config.toml
model = "audio captioner"
dataset = "synthesised sound scenes: up to three everyday sounds over a background"
train_examples = 26041
gain_aug_db = 6
time_shift_ms = 50
input = "waveform_16khz"
tokenizer = "word"
vocab_size = 93
encoder_arch = "conformer"
encoder_norm = "layernorm_no_bias"
encoder_activation = "gelu"
encoder_mlp_ratio = 6
encoder_head_dim = 32
encoder_fused_qkv = true
encoder_qk_norm = true
encoder_dropout = 0.05
encoder_inner_norm = false
encoder_moe = "soft"
encoder_num_experts = 4
encoder_moe_every = 2
encoder_expert_mlp_ratio = 0.5
encoder_slots_per_expert = 2
encoder_shared_expert = false
encoder_wave_strides = [5, 2, 2, 2, 2, 2]
encoder_subsampling = 4
encoder_layers = 8
encoder_width = 128
encoder_positions = "sincos"
encoder_kernel_size = 9
fusion = "cross_attention"
decoder_width = 256
decoder_layers = 12
decoder_norm = "layernorm"
decoder_norm_position = "pre"
decoder_activation = "swiglu"
decoder_mlp_ratio = 2
decoder_head_dim = 64
decoder_fused_qkv = true
decoder_bias = "none"
decoder_qk_norm = true
decoder_parallel_block = false
decoder_inner_norm = false
decoder_positions = "learned"
decoder_cross_attention_every = 1
decoder_tie_embeddings = true
residual_init = "none"
optimizer = "muon"
muon_scale = "match_rms_adamw"
lr = 0.004
momentum = 0.95
nesterov = false
orthogonalizer = "newton_schulz_5"
adamw_lr_other_params = 0.0014
grad_clip = 1.0
steps = 5000
batch_size = 128
epochs = 24.6
lr_schedule = "cosine"
final_lr_fraction = 0.1
warmup_steps = 250
weight_decay = 0.1
adamw_weight_decay_other_params = 0.01
Rows from block 5 of the audio encoder of a small audio captioner, named by matrix and row number. Rows with one number within an expert belong to one neuron, the router's apart. Each number is 128 + 24 x the weight over its row's rms, rounded and kept within 0 to 255. All counts start at 0. Numbers have three digits each. After the name is the row's rms in percent of the matrix's.
Before each expert's rows are labels from the 100 clips, of 14976, where the router gives the expert most weight on average: "strongest on" is what is common among them. Only what is clearly more common there than usual is listed. The data: synthesised sound scenes: up to three everyday sounds over a background.
# router: slot weights (encoder.blocks.5.mlp.router.weight, 8x128, trained with AdamW), inputs 64-127
# up: expert up (encoder.blocks.5.mlp.up, 4x64x128), inputs 64-127
# down: expert down (encoder.blocks.5.mlp.down, 4x128x64, transposed), outputs 64-127

# expert 0
strongest on: creak; engine; snoring; first sound: creak
router.0 113:112141085135092119155104102129109155166202132134145136111097127145120141116108134123140135116143108123133144120160139091123100086163144110127112135158116125167124169104115161105153183129063108
router.1 122:112155083154119101141108108130123173162163114145134139095117135105123112121119130142147139123111120105140148103154156106092125110180176113128098145153127118144108178112098182104167153134063132
up.0 114:128153135153189146114134104137130096117095124149163161129126132129154130161097133098123174103114135128140152109160146146169131128121089100110114134150116119116085110118119095159158131116121090
down.0 116:154106118149150124112138140073129137103123085143085111173130169143146107103138157175166106091123109123129107125074152130097120130155150164122092137108094087122131114144137129091127116152132185
up.1 100:127129148131133131129116129149114123141133140139100075157120113157106148155160171121120119149173114141127088108083144151135147084109104134099125169109098151130131139148179121147142145083136097
down.1 101:083097084097119109121131106105199108175104121096103175151148142134110153105123138077125150180078106147110120124111138128156133147165132143111112158147148106131131124136137160116136153120108121
up.2 101:114067082124103125134118156131143112123107140132166120109121128110088114088082139175087123097171132169132144173144135155134145159127129126125125104133139145085127091136149116130135127158154116
down.2 099:160156126096134118136114141141073083166135103127058105119142116110135149144160146103144110136087121114114115128119138138123124105162129149108130121136114170142107150153132110077133122111119097
up.3 093:130125184125104159114173110111142131134101124138136142108145099112110123144132133091109166128136132144149089136140146133143140148099115143090147128093155133106141113097102069137115138106174060
down.3 103:113115147110113127122138079130163099053114149117087108112119134125101130168097114135119156146125138146098113105135135146141099121124113102112132097137156122148130163110152143165146135113151117
up.4 087:108111134077134104130161147098128172134140128144168168121156109140131119139159138114143150110131122155155127113127120095125134154124153128152143121110125107156102108129093097093138158118145126
down.4 097:110161134173110185109136072129128135148152144127127147133055172177088142117125185122135156133132156125134145139124137111133113111139107146098131152139113121134188114104112156121084140103124124
up.5 105:122099123137116144160102127113081131138114176125134113112131174128139160153073115128138112123146166102095157119116103127135132108104142089154104107104124130152089107110150097129113142112121159
down.5 103:141111086103129114123144128098181097091130131111117192113120104169094104107149151116134150132121086156149112134119116087084124167147123163116113162144128131139155157159097150122121155143129098
up.6 101:138147105099112086164100128109129121119126113147102143140134173155168140102117121099126099131150114131149103093112140146157102154082135164159141161147146125105101118119171141161165103113127135
down.6 100:106137160092081147118132109161110168120116076134128134143126133110132120148164139126110144134166137120115108158147139114098150129124116091175116159154112125138174163126120106133127118092110065
up.7 115:130110163158163114143114138152099090169103131087074121157091100085092128133131125124102139137146154123113154140104102154146177143097098142120143112130100134159145077106133099151104083116135146
down.7 110:130125113108107095128150106120157156165149125175158153110167170171152123107128121144141122109133117137142084141131135084130131133158159124108116101126158109119086141123108156084150120133124126
up.8 109:117107143095136131147112084101116151113175123120147121159126120123122114116146132129140145084139125141142115121100087125123194156115158117183189126080156147095126139125131145156122122160150118
down.8 106:152139121124116141121141139162158103115110144130104161134116103130145144118134162131115109180135126114103136151140164089112096095136107118099077134174108111180147112102142098082108149090127137
up.9 108:124084162125138109153112122109101126166111109133154201140106137149098108125099116106089162139142148156144140138128120132141091138118140150094152116130133144131124131100098084132100173119119131
down.9 109:134120124113105126124166138128141097130165146167093129114077122157145140180133163107139138151148121112123139156136118139148138138140152131123131157167130079177163119146094148119146158081119093
up.10 088:139155119175120148138139147165152153173104125134109098145111117171134167128125120136098140099120120106120182116107123137154132110126064107130133155148130125133124129135126118133179095110121098
down.10 087:109094085110116087138160124108137118121089102138143187112132083138119109124125103157139094107124148135124118128152133125083130158145135158126117118111154153100113129159135121101110113165155085
up.11 091:110129166142118099153104129126128126149147133154179139182133104130149139132130130167144159088102125075137139092099144111137150199134129112160124135102119152152099107122141139126122155113131162
down.11 094:136146114144141155165147124070146148140106155108092137091087122127121151112117121130114115180167130135102123114135103136156107118122144118105079151129145128121140161117074136175135147137105091
up.12 099:186139129128123088159122099150098124111150086102143120141081119095130090129080096097131086133106081130144171122138145127111166145110149103097088134099131108089128120129154120107144144108152115
down.12 094:103145185124121167138072104106172098116144125107123089132114083144119109101127121131148141113125144120118110112177096144113121111159125131130143104089142154111123155153132120117124146173114176
up.13 106:110109101115132097108124164110106156071114142122148140172122108140111127096123149100136123099097159124126134154119151115145110124112118139155135130142081124158145129110131077145108110181138135
down.13 105:171103124098086154154110088134130124116138148128127144112101164138126138132134135169172132128145133153105151138102119133099128092126127118155167141103173095108150148128110146128157103103129151
up.14 108:103096120155100078099184170126137130117116146157138175130113146106118178114156133148091137126148116123096120127121135127094104117142153118161111129103149109143118138098129143145120126113098155
down.14 101:136145113134164175148124121126129149144145164130121124138147137139184117184119127161165088133125092133146111134138142096111148094098108124081114149132111160092101114151103125139116131156093130
up.15 104:108155140111088128121094119090167146141122117103119126167089060176154125152112142127127148068108123159132135125158111111144140111163162123127134137130106084168171114096116132110135171107116080
down.15 112:132140181142142121072124070182131126106110143119113079153132153100126136141129110154136154147133108175090145161155166140115133151155176151072153130134128149129154128163127115091132126121096114
up.16 108:108098111086125125097162144161149108114117135164125136136137148109139133066126130103145137196140123125076165168137135150113141134098097146116184147102125157127104145141130114112106117111153102
down.16 105:148139109120171118135158103102092104157121151119091109101137127092153166138149136110105114079109120134148128130111145124134113112134129139110126100139143141153143130134114184138172134147124088
up.17 100:138135171132089056140159155102153084126162144114095086164118129155143121153149146111148136113165145106104164123136127122150124131090108119130119085168143116138118117135152123127123133101139087
down.17 118:105132133164160175117100145148130162137079106101144140113132143125080110100087105171143129115111148147155103154103143143152117111160129167107128112151117123123135110090103131104145080150107147
up.18 103:135131139103124119117142125143103122145201117128144164179126138087111140142100156106116144146108094170134142136134127107133135116109130139122115145116102139133116111162128118100119115133108146
down.18 097:116121178122110112098101136106130145144116119167137144102138113165087140105146178108109119096133170096139091171070108125157165135140104158174132139116180138139156090113129132128151130110157190
up.19 099:167140109118160120072133130095152146118135094089101088131149150138171141099100145153117077123129121119102126146152128120122101136063162138087121132183110143110138088124137097116134138141162119
down.19 099:112148116146151178120126113203120134087104121134159156130115133124097111118153108101130119152111150118135158154106119119113140169149077131162120113074114169097148168140118167125133108133134135
up.20 096:133089144142111066146114084158112148118127157157149134124149112106153133141109109150100093116123165091092124121127150099136100125127085116128152150119130080134115140094157159183162125145172134
down.20 094:139114108105127152130141124087128139140145150114159076125089133180150093131154137162125150155120141140120091106123116130105142098098143154149114109103152166127158112138071098125072123142116136
up.21 103:129115170091140098114115175148137098138168134124117106116102117142140160132139144088107120109121113134137121115090150127171143167129132111109121175125115107130170091164123093110099122132144122
down.21 113:129139130130131144150117111126172112117051082123144145191164123165129111083111132127153155116130111175111164085113145132139104175125163131109123173130115146153116117114127127157114099136112146

# expert 3
strongest on: electric buzz; church bell
router.6 083:120125093164123167200128101112136161114129128158197118137159145121149133166124130152165163096085114181133148101166161114136099098160139117162158112083134105126134111116122140120111145107109140
router.7 086:139123165088117103097122161135116128123169148126155102156117133108140117129150181117125082104129121105126117132136098156126102159129128150133114179106122144126157128123161117088091130177142138
up.0 113:115121102107096160116125120134158132113148122100163162107104070129129113161130086144138141111154152113164149102127097162139109137140150167151131188148153101134177151141128105145134095100130100
down.0 104:129153136170125074112123148113097153136128135150073123127181138128112141115141156115128123132138101137124108152103156089142128131132139090066122069108133113128105090089115154116117156164128189
up.1 100:126156117118118155101148150108148131160138118151127158173146094123126141125141117157139143111113093173132127129117083107100094065115132132133176107147105155124162100132139145125149112114157132
down.1 101:127117146156148156124141108195092182093129123111103109091136159102148166123103107102093132118130180123125092100118142124125129122136150074085107142122119137129154160114118121140106122122097104
up.2 104:103120151167144090139123139113129081170097111136125143124107107109130154138116102124098175131131136139120196119193104087108130130119111120144105117149093104117144139134116167112152072161119149
down.2 099:131132096083119153154130138111127170142133116085115124145187126151126115112108134119161084077136129094126089148112117120168107137123149119108122168115092134146114093140152144162091179097098109
up.3 110:094096094130130139145154138119120103121171169114143128092125121120121137132133142107105139106128130128096141095131137123159090148068061115130132125106157126180127135143068090158108155158145111
down.3 118:144114119118140108142113135127172133128094092125112079174130114115097140125163156105169136110106123144155181140081111176133099159085145143181139128100136143142109128087136164176114132117142147
up.4 112:106124101112104183193123127132169133127102103101178111138110130146123140109153131093142140105096136180157157121133134147118158152106147118148167147109125148130154100119103082120092114125146086
down.4 107:120106177137137103098118123135092102107174130138073125142131126110107150126127134136124123127178136098088159138108143120168091121115129170101160104147148105114097144111128126152173104126136176
up.5 104:123109145093121144153129095127113181155173073114144110140160140125148107153118113177152141082151106117147096098093128134114117137128139125127111116126118092134123160161144151084109134172141130
down.5 093:128149108161090129112119134116142127123063101115110163107095110115126141071135122108104123188125112108115163162170112120183165108148118117146136094104167131115117104109113105170124143135167089
up.6 094:131123113166112149149142143093152112134132173142152144122152105121178132140141150126157148082102116168147123129155130134134111135133168125166085144090155143148124138096138080075118136110148136
down.6 091:136152117109142117078123144129099173116155095119134086100125133130122127118118079127104124136150150128141126125131121075127113061116132136124142103135126088084132127128132167158150123156101148
up.7 107:142138094134103167153119124137079111125145122135133141103094136144157123136148082167153102178121162149075112131145115082110072132154134149127115103143138148167104106142156099102141157156109118
down.7 100:104128106147138122138120107123160184123118152154135127169105105098115127126106183106134144101147096128152153102144150144117162148108120088161095096105145100099164143093108155187105125099108091
up.8 089:121157127164122146156090153167139087150099171157108122143134105118119131085141147122090126130119143146144130153173141123171158132091091109142100115155181149145108075109141092171124121133127147
down.8 092:133085129102112136156143136106124136136173092130152116135142097129119154168128105156157143060137120126084129109093125172091103133147163152104152148078097113132104188120101157096143132117121110
up.9 099:126108141122160154146155125122035154176140128077144158137081119112116103131128137097131112126079120144164149127143149128140160100134148142121095100104105113180150144091096115144069158193144093
down.9 101:145159073142044114117104119111191137146103122141096101164134116153143156161153140140156109144156155105094127138125137137135133160114129101141132123135144154084108109163186132114185115099132151
up.10 094:118108092140107061140135147090108091114163135123121145165159132140140158138130171183124130119070098135137119142129115082127123136159097122112125136111132104164123089126099138102120161141095130
down.10 102:143167129122094161130145129144156159111079112122117126086111119150132127085104091095094125148149115128140141169134151114085088127143192113098098104161161144115123140167133142145114137079125131
up.11 103:148100089159129104115118111141154128131086136160142133122164112154153121116165172098128156140122097122165126130080135123130133107108106098151107153132143123116149109123162176132162096093102165
down.11 098:099140151083151130141151145114127136091113093115106159099104139125107144110107125153078133092143150137149134133162146141136103119160150146131184130131138084167126162124114066158113141106139108
up.12 105:099102106132128106113121118122131124063134169129142147112143092117137118131122094093105115126135091146152140127127145149157090111091157152139158151095161140117123135117139164157094125154181119
down.12 110:125136125143142162138164146184131139156128095156107141125130153117118126075148174125156121148092141137102137121102113119122146167146101097123128125155116109175120130104127096108162133101114117
up.13 088:115106149122125088098091096129095119154108060092160140132168161144118143125128147142150090173098173105127172149148096109136065081127118151144122129140136094134119115170110105162120177134122124
down.13 085:125147119125145153146150133120157138124132157124117140134090107141166118129109095095105175079151088141129115134148139127105155152128127124147095114130136178097148134078144175108154129108128111
up.14 099:120175189131134093121134117145135122087141144114126132108126126149106156101130180151134135179152136135146153123107141094159124177088109089113096109140099120149159137145134137143137126061132138
down.14 095:145110068137110168131130133105128133103094121150115111168160156099132102116147068085105128097109111157153119136140108154102145111167133179118132158120125136135113126115104094109095156187145131
up.15 111:109120130146159123131148119135146124109106143170144139098146163125151149133124122133081119123132167113100117164174116121156088142146126178111148109133126156096103103149123168170134129122123163
down.15 106:162118144090105138146121071105103114127157130109068148155100123128114090121126121164132172126121094145145129081095141137088183122097139130115135176095129133139166131118133083076141151128155117
up.16 101:130097136153132110136098148165145143156083095130137124108160160126149123128163169129146120147098162107114140142173132136088106152099091141111120161136125132154155093104095093131153095124142088
down.16 102:154129105131141164135146138092096072111152152095110135155119127146116145120110131106105111089171147116128139154106115138170102153141096151133143111118128147096108153159168120120117174174154151
up.17 108:126161145143179099150164135124134139112179118122142083161092122155156112123116158107134091145118129121132156139113147150145150130060078091149132176110123138103128131102108104141121122121170049
down.17 113:145152109142142135145121120151091099150146148113108137131171147132169136142116134118105136113161151125120124128139137118125131053155097117123091134133123138099142152128158114131124157151097157
up.18 100:118125133118150115161148107130140113104157127147126114119108119119143181122110097129128125071170129125120153096107122142141116159121119161153126127059140114167075117121167126153145126092175137
down.18 105:130115096129111094126108168124122134119123126157100117133138170122132105109191124132127139168100137091151130158116145117102125146123146103133104146138152096154135118112060124151112145130100128
up.19 093:137101103137147141130162159153126129159144119111135122122187138122091153115105169145173169133148112130105068143094157146137124065117114154131130144095131109079100096100141100129152115126133171
down.19 094:114150153145115098140107147101135120123113138104135154119076124141157094137120118111109084149135121126173172089153095124094130149167140086107102109160095133164113133166098122088114142141088092
up.20 091:121142119178104123122133141140130117122100148129120107128124137157157108137154132099110123127148187117123164120112134171126103100133157105106177137180123078135132139144140139090182094087134126
down.20 091:130121121102155111120137134094114159105115136147124134144146112137102135113084109165117159145137076144139118139144133111117138159138064163136136097107125158139133116113137093165142121126125150
up.21 100:126105157114146141140159138126106135137132147181193166178133158131143168134115132141109114126070117129121123103106125103126127112155132142097108140150156143152143162109147120112115134121133153
down.21 095:182146086117100119148118129127141120105135119076081099135120120128131120111139112112129134178104129122133135109149136171140153155098122122157117137121136158084119134104139127180118128136145060

# expert 2
strongest on: background: none; number of sounds: 1; door slam; first sound: door slam
router.4 114:132119128095106101156136168129119124147153177128126132189139122167161164144119125082137135132196138101123146141117116123160158132067077136152139170122148134121126122093151071139117131149144099
router.5 101:133109128108111107161127166136119138171164153121119151174132139153145141141116139090118135116188148100102120130103108133154174145081079133156132156128125124113129102095139057161098137139172082
up.0 102:121110112119095125130126158137133133163097127113137156131086151089112138089107147081106152135108157145135115118143097119133097132161159129129128148123141147105134085127159079104152103116107111
down.0 092:118129133115115102144105098126138120122173117161124087110135113129122091182141097162149158107128109135134112118109147134119187132084126083092136130126130185145101125114107149156133159116154103
up.1 086:128123133128151162147128141108155112138148158131126119141144116140149082124135165176152105107130127083131133167121090128141133148111134101099116159128091141117132113141168159121130112127074115
down.1 089:165149181117087085115127143125115151096070100128140114122179146130120135110167115114105110143147113115118101105154132110090083114152142147144125122137182074156119132123096099146163119147139113
up.2 088:109133150108121144122123122157090156123136156140168151120145096119120135171151164109130090122156137139122122107122142111128134121090127103153093148139149092126149147144156092155139127096150136
down.2 095:129119139143159093107119130118151107138136060107118099113112142126117116124137075144142147126098152120111130136143117143128115134146114104130118076136128150144090123118139167125148126168100146
up.3 102:090081109119141134142094137148153165142104122134107145141128092099137132075099140131143111098116141138077144093100121125139141153149136103135141097151131122144116160133164147095150122136114084
down.3 097:128182163151119128112157101121124136101152146113084134129159129113159125171125094118161161087134107149130114178126135111118116093149110115133123154103143130125133132086123104160141105133124154
up.4 098:099130129114105135105131186122168129101107150151105146137148092143150129086097123109126083142122146142124139116105137128095149172107106112141157136163159120150142130120116119142140135144112107
down.4 091:125137151126165147156114118105068098170149108127138125094123151090104104153138106137127160099136095103111153105136140152146119064152150159146128154091124094123148130121142173140168090128164172
up.5 116:132112112104127127124098099157152156119120087147153130119111131128140124135140078145144149092131149114136150095154164099122128150163187122132089112133115120109099116108151118122117103133122195
down.5 106:157127117189172137115154106091090109124118159084112104118143123139108134115169176103102147130114099134121138162095094137146139086070123121125151098125114157120155121127117139160123129129151104
up.6 091:119137129158168134128135142126163089087186108158154083091132129148179116081124139109149134154116126066158129123159131102090140184131150138106106133131126122139124135145120149134131127162109114
down.6 096:128134152159091122145109095094130197143051149125104156150147123126072125123137119126077157110125156161119112148164158134146146098106098104109151145083126120144143109138120117139124130095099137
up.7 105:124115115155175158144137128108110117121088182111100192125094136082097120122149131120127147158141157134108153140161081153104111132125109108115164134107134125137093128136107121159152147097103165
down.7 109:154172128162100162127110165156101101125154095156125085133105093121133113155107138111127147084129136140136078083107129121138121122109124138160120127131140163091165139129162122116131150163148132
up.8 107:110129107112162148128133142111162082099107124121156084113142097143103107134132162097122138116111126128121176140108161104117129155112091138127158177124135102153169116161072112109129138145120124
down.8 102:080082141109130124150132112139136142140128150118116170130113149133141158120119112144112100130160094097126104156104092132148133098137168133123120107121149141167104150120189143107131116132111163
up.9 100:138129077133140146158087129124123140176152073172152062117141146116113103124115150142114165096126095152169154113124145102113112133155148120180122126153144147148141141140124137122145099172112176
down.9 105:136122108144110125135129119098142113097077091078115149126133107160149144128128131118137101162128154106109143159134091195147120116104096115076150127108080118110111114108147111143111158097113077
up.10 092:144133135146146113123142115126114163144127120145160171092087118153121112169152152130135153126175123133140112147148102127125125133108109123150090094136170095130108100138160074115123102109125093
down.10 093:144110127085124137133147119098128119111120166131092131153126152108120139118101124143154141128101133136086153141115160150119124114127150140094119118079111176148169164074098190114127174121118150
up.11 099:098151139145164112078150152176167138114125109093093086119160111102119126098136126141170157113109168156152134146122166145149080106142140134095153101158071105139160146134101126105177133106114139
down.11 098:112080103122101136167090136117116111161112164086145171143124128166155131134115117092169076135145125120141130140145135110121131145133123134114138147101105153090134110078150111157159140130094109
up.12 111:061124126158121114118110155127126147130130128082126112148148100082146111134124151087122140107167157109127211149125122120119142168077106112090158118132100115126135147144092152165133131134135118
down.12 101:161136156111138158108127105127084111121119145131096146139098155181181168146109115133127098111166121090099146093154114135132106117167132182153131093122124171161150095142187112121131109148090151
up.13 106:070131100153138079135119130147108112134116112143112139129106129116125125141117146133164137144095143109118128099090103092097146168111110076143119133135149092154120155158083120103123141132117169
down.13 103:100127125126126166118100113138118153156112164104139132124183127124098137105130143126079149114156132157101148147166132111127139113133140148146181090110136158118087148103145124154131158148103118
up.14 100:142091172098126114083135152159131073142113113113153160131143100120105145108132105122108130168134175123139157129109127114125105066114131144098140114165156133124121095152097126099164100138134101
down.14 096:151135115125149106129125154126108137150165141139118135113119117098183097136162158128111153103129118147163098129105126110133138158108086127170176103087090094142108154089147137134087133158143146
up.15 094:134143098113127154150114120104081120171130150120146107058143113130130096102131138145155117128110141121122114133091182159111142087182145133127118153160172130183117137107086143125157119132106141
down.15 089:099124133109128163120105132111171151112119136111145137147125102124126147130110145132132126102161116083155097136162155143164119144100131144167122102107129137053135092154201128142124142116145141
up.16 104:141088155092136126160096126104102187150123100098086135119126146093112161133130109125125101146085107109149106142091148153129181096143158102136117164097098126176094122126109137111104130134104125
down.16 099:109152094165125135122095115158156076150127153152149102137115096147105104102130117137130155105163175117135130171136113117145086153138152139137132113148180105073163125119132140168130145103119100
up.17 109:100115081106149132087124098143134090093091125112142140119130163126122134105068108123114159089147169134117136146150165131154116148151103124126132132134108123118110124161069109166128137123105113
down.17 117:164124120133137145118087145116129125137163121150093187158127098137101160145115163131122113119086107135140100107145110130138130108133178100162136130146130159163135154111191135115141100134127153
up.18 106:177081138137130073120115130126142097144104122101119110165126118159128135106135120125077121113083135106144122143106153108118104179156154158136162130149138163145122104141132115128104157131157166
down.18 098:140143123127169176134116105175091167179157127137148157097128144105098146172125138118147135147164146100083114139149113137100171064137121123100088131074116144107131143116130118130149139107102109
up.19 093:101120148128149150147104113168105113144134129132133157107139131131103149166157124108186096208133099109102138085164099141129123097144158082097160093115140122136131081144156147151121154134107129
down.19 095:157166103161083122169109170094086148093124096100130122136101125120197140162137152137110145106129132146149134132117149107103152143090122137158098108161140143127101141129138101121139110094155085
up.20 098:105113132134075080141114117149105145111113123106120169154148106133125149109142162192107108148082138109115138131108128117138165120111094110118103125148125125149113163167135072130155153120128087
down.20 091:152122129093162166097155137116132122146072103161151124130106124123105106144145061121130154120151127123144111148153120122098108156122154137149133105133144084134113110087143165151124128117141157
up.21 107:094103082089131118112107128141102146113162104114094134099086098104104099140117194119148152121146087158147146116148142133150167118112178150145127153144119134175082170123103140120115138126082152
down.21 110:138141164149127139121130079084143141129091142141152130153175143169153142152126153130156132129148141089113091163133137120117110137127143127092129104146142126082141131123162095120157155135145114

# expert 1
strongest on: reverberation; text has "room"; text has "reverberant"; waves
router.2 086:149117110156137131126169161161117080128093132136131171129172159134156127133087102117133116170096135141114153129144100134149139102166106111105142059171138113090123109193111126157098152105100110
router.3 086:139132119187154162128145168133132096129074126121120154116148143109140120131097095152140145171105137146107165117158082134122127110137135112121158052175109103105120100184107132157114136098113123
up.0 110:106110121128132112121147114133172132085098154117104093139141127095165125139125108130145071158108141118105119122142134129117126095131132115092148148128092072157130156146065088149122149105137122
down.0 112:123118137111131125102103108104093092098120121159099140164131106133076120093168136141138178112125100115132115138122146148102115170135147134134124104139179109135112126118152127091151111180172149
up.1 094:083152137099103149150122137182158120135125112130134154109143110121106169180119117114146107158109105126137132100160109161149084128134118119168124114149150117103123141104120149124116119123135131
down.1 100:142132148137153146126120167116105152110168085109094125153125131156100108117110144164118094127092137095164128129094136104134132173130132162116098144114137161143139182161098149144097113187132129
up.2 100:135129123143118127111148127134129121077101131131131116089143138215090106150112141137122153128162176119125094150146131106167180102107131104163126139153151105149117097160135088169153075072133148
down.2 093:127163113119142125130122120091145146179111057118121162166120107067131157150103096169174104115118103150126146119086116138130129163171139153084091137131080150115127157115146167096128136145121142
up.3 103:099095112119124103126110148136126113149153107125144106147162158136139116140120138094134137142104120110097154121122161144160098097133127147094191134103103121138124119101164196119122164094133157
down.3 095:125173135149141149169152135144131126117136142126136140105111113144092138107139138143102106095170108155134116101060078126141061159124137078137123103119161103173165137127092113169110103156113135
up.4 095:109122134101138123139097127132148144126095122110155086134135160144119135107103180105132138065117156128094093145130120116122081122137140093196169117156165173144120126127151161170153096131139151
down.4 094:139102114151147114112124164130156132097115064092102152127121142126137115141136105147127074148141099179158145121120141162110132134109124144120075118143134072162140161104140112082118097103140107
up.5 109:116132130138114117141101155167121148128110117154126083144150126122120122059125145159090156101133122126126177144132157129099110136100128157143153106096139144115130141131136124141128146115144093
down.5 113:140126099159142139158120130108156108118122126090128187079122130166122144180172112148169106158123145163142127141171143110184148126148110112119124119143155112117157130116135129175108117127122162
up.6 106:139168117131099126134120095145144156117135128116161126074104180144173122095120094134148140094109172113143182090125134098093110132112160133124135078153134137126125153140143162152105121128132106
down.6 103:111107089094126118087136135142134089155101072090107135152130139083092115153152137151125080129108112158133092148125164186162125121163150138096137150161111144101157111116139116158151144166116117
up.7 107:099110129130155103116160092130167124107139160136138117181121135140140164132151145113138101128132139147115079118162084155194165118132121087146163110124142103159104124131141128120135172087109108
down.7 107:133117157086100144164118122133122132122138149092149133092117087147114112123108097100121096148115119112134134095123110100092098083152139140098104135128177120132127097129139118144142081160147141
up.8 087:129154119106130155132154154115121166110110103094112090106131119119101098117134182136085150089071122133137116135149099140110112106124125160119168134148108136073151103116146117115133143144139141
down.8 091:154098154166126169118119158144134089143125144155110125114082148112163156152148122112153142162141140138101122107110165130133170136171151089135057135132090088111097145172139105152122156082125123
up.9 108:098149173119125122167124098149148162115108136099122112131147141149121143118103123086138103168118131139095153066111135136141145118151102140087119133100121108133140129083106147136071144092159157
down.9 102:119145124132141117187105140111072072133162119103090102145125107126121116084095180112125135115142136089108136176121136084176131135090087134132150144089138126135082150159167127143149149116137112
up.10 096:141100118107125109164125138162124127127079111143162153144168120099128140074133099165114112122115174142121135088062187120158115164136146139112104142116163141122127101139136091146138119133137147
down.10 100:128176109125118123122124089126142127123141172110074126181108153128144079145132109115142107152175048137129156173162087136167130104143134104123126108135124123131179147121138135096086116105131121
up.11 094:125107115146098163179078112161080108140135117128116164117108124147140129150139152127176128112157126126112131092119119095152186093139118135115162133150138119180101135105113097143150139111136110
down.11 094:126134122113115152126148106110135160118141132113132107155112117112109126093118131108114079164125129141124111149138156148104120133103117121157127139091133165128165111121097152101090143166116121
up.12 085:167143110128156112141144102135116115121158165110132152102120149171139131101128153104199127127141087150142099165132142136144126117134121138126114113165154067115122115125130172110107119107063164
down.12 089:081086148114111106109115133112122092109127115105161130133141124112126101187113122163056135169117153103106137108084133143127158115138111165135163131152100138133127120148153132113117162161158096
up.13 095:160122136142123134124139133169100079101157121112117127103108161113107135140153168116157118119138130149120130108151136097120086129133147084120146138170116097152128105151124122104144148131163045
down.13 096:125126155122093103085128143140133142145130122148117127125106150138163159105120092094105119124116161121146097139114134128136130124139114103166135112109154149116174118130145140092125115132073120
up.14 090:118160143140153110108141151144085173155106147177154144124131120108132079103175137112131121173115122140119101142136121076097154155120150120150148121130142131158133135087106080144125078160110113
down.14 089:140142155128115154128080121099118119107147121102071124164094151142133162146122160117153135091148139114111166164155096195126114149123121155104097156132111150119128098149110138138089149127123111
up.15 093:149121163161141116130113120137156099165133148140166134113160118158172109084161133162175155097123103098078156102152099125163120130135094098122115114113099159143099079107151172091091142112105154
down.15 104:099156147134114139181127156092113109119091137114130163114111127141156102184123133116102148143152125165132111139131118141108147135132137113146140124079102100133151122143123128150110113141154121
up.16 101:107083116118142087146117111146149138114158172109150151128166134135157132162126102131114141108174189119105150091109139132164134135136107117135135145136175154129145096158099102146107139119096090
down.16 097:146129094109089124100112117117124112172141118138107117145123113163129134148137139126134118094100119096127105136130086100133148126137176126156091132162092143101128168144181181105134137132136153
up.17 102:120181084099143137106102071155129135148157108129139112084128108140113127124108079105156112125156133117144164136108142138128133130120116142120143151121139093125137135161142152055118145139082102
down.17 091:154142139140122135134151129089091107085144132126081134160126184100153151072147172102091113138115112110120141119169105113113130095144150155126131099132117151113132129149149147127091122132120143
up.18 104:130111135132116140155130127090145103127170123132141074111081115095095100154126169122115156130108115132144111152127142126096153090128136108165133123134121168092146125089103162152092145125138107
down.18 111:152144117136124193095105170173132142140088097125149088129155096170154124100109118146134136105147110119124131128106090118103119127089118113101167133131093095130113136170137090159129158114161167
up.19 101:128115114141137145109141137142133118133114123102126118065075126142133133128126107131148156035151119136127126123135146101116127161116133132181123147112144081130114127179106134174106141145153139
down.19 096:134128163101124141067110105100118119142153159144124104162147128109136145129124130117148107204114153076113151105136127148093154122132119118103121131153146177138133139099171109096123116138112129
up.20 101:112154146176133121157127137146110107099141147120081122104110108128139103099113137105137144110113136128118158085063146167107124129102156114137135125127144079129140157101143140147104118144171167
down.20 097:110129149088109102135099116106123116115120140105138101156096161135137137142134168108138123174161128142086093172154125073141113155155113128105151157146094112118126128138122112105135138080113074
up.21 098:120160087112082149143088146148182155094086166092118105118148107117165116121120093121144113118127113157152173099157123138105090145137180131119144130137121114084162142169153178165137101105151122
down.21 102:114078165117190106146164149140142105157106102117111187109133167152103130126139149125098128132138141113119092132121162135148078129115103132136138110116142120148094155100151087091140114111133161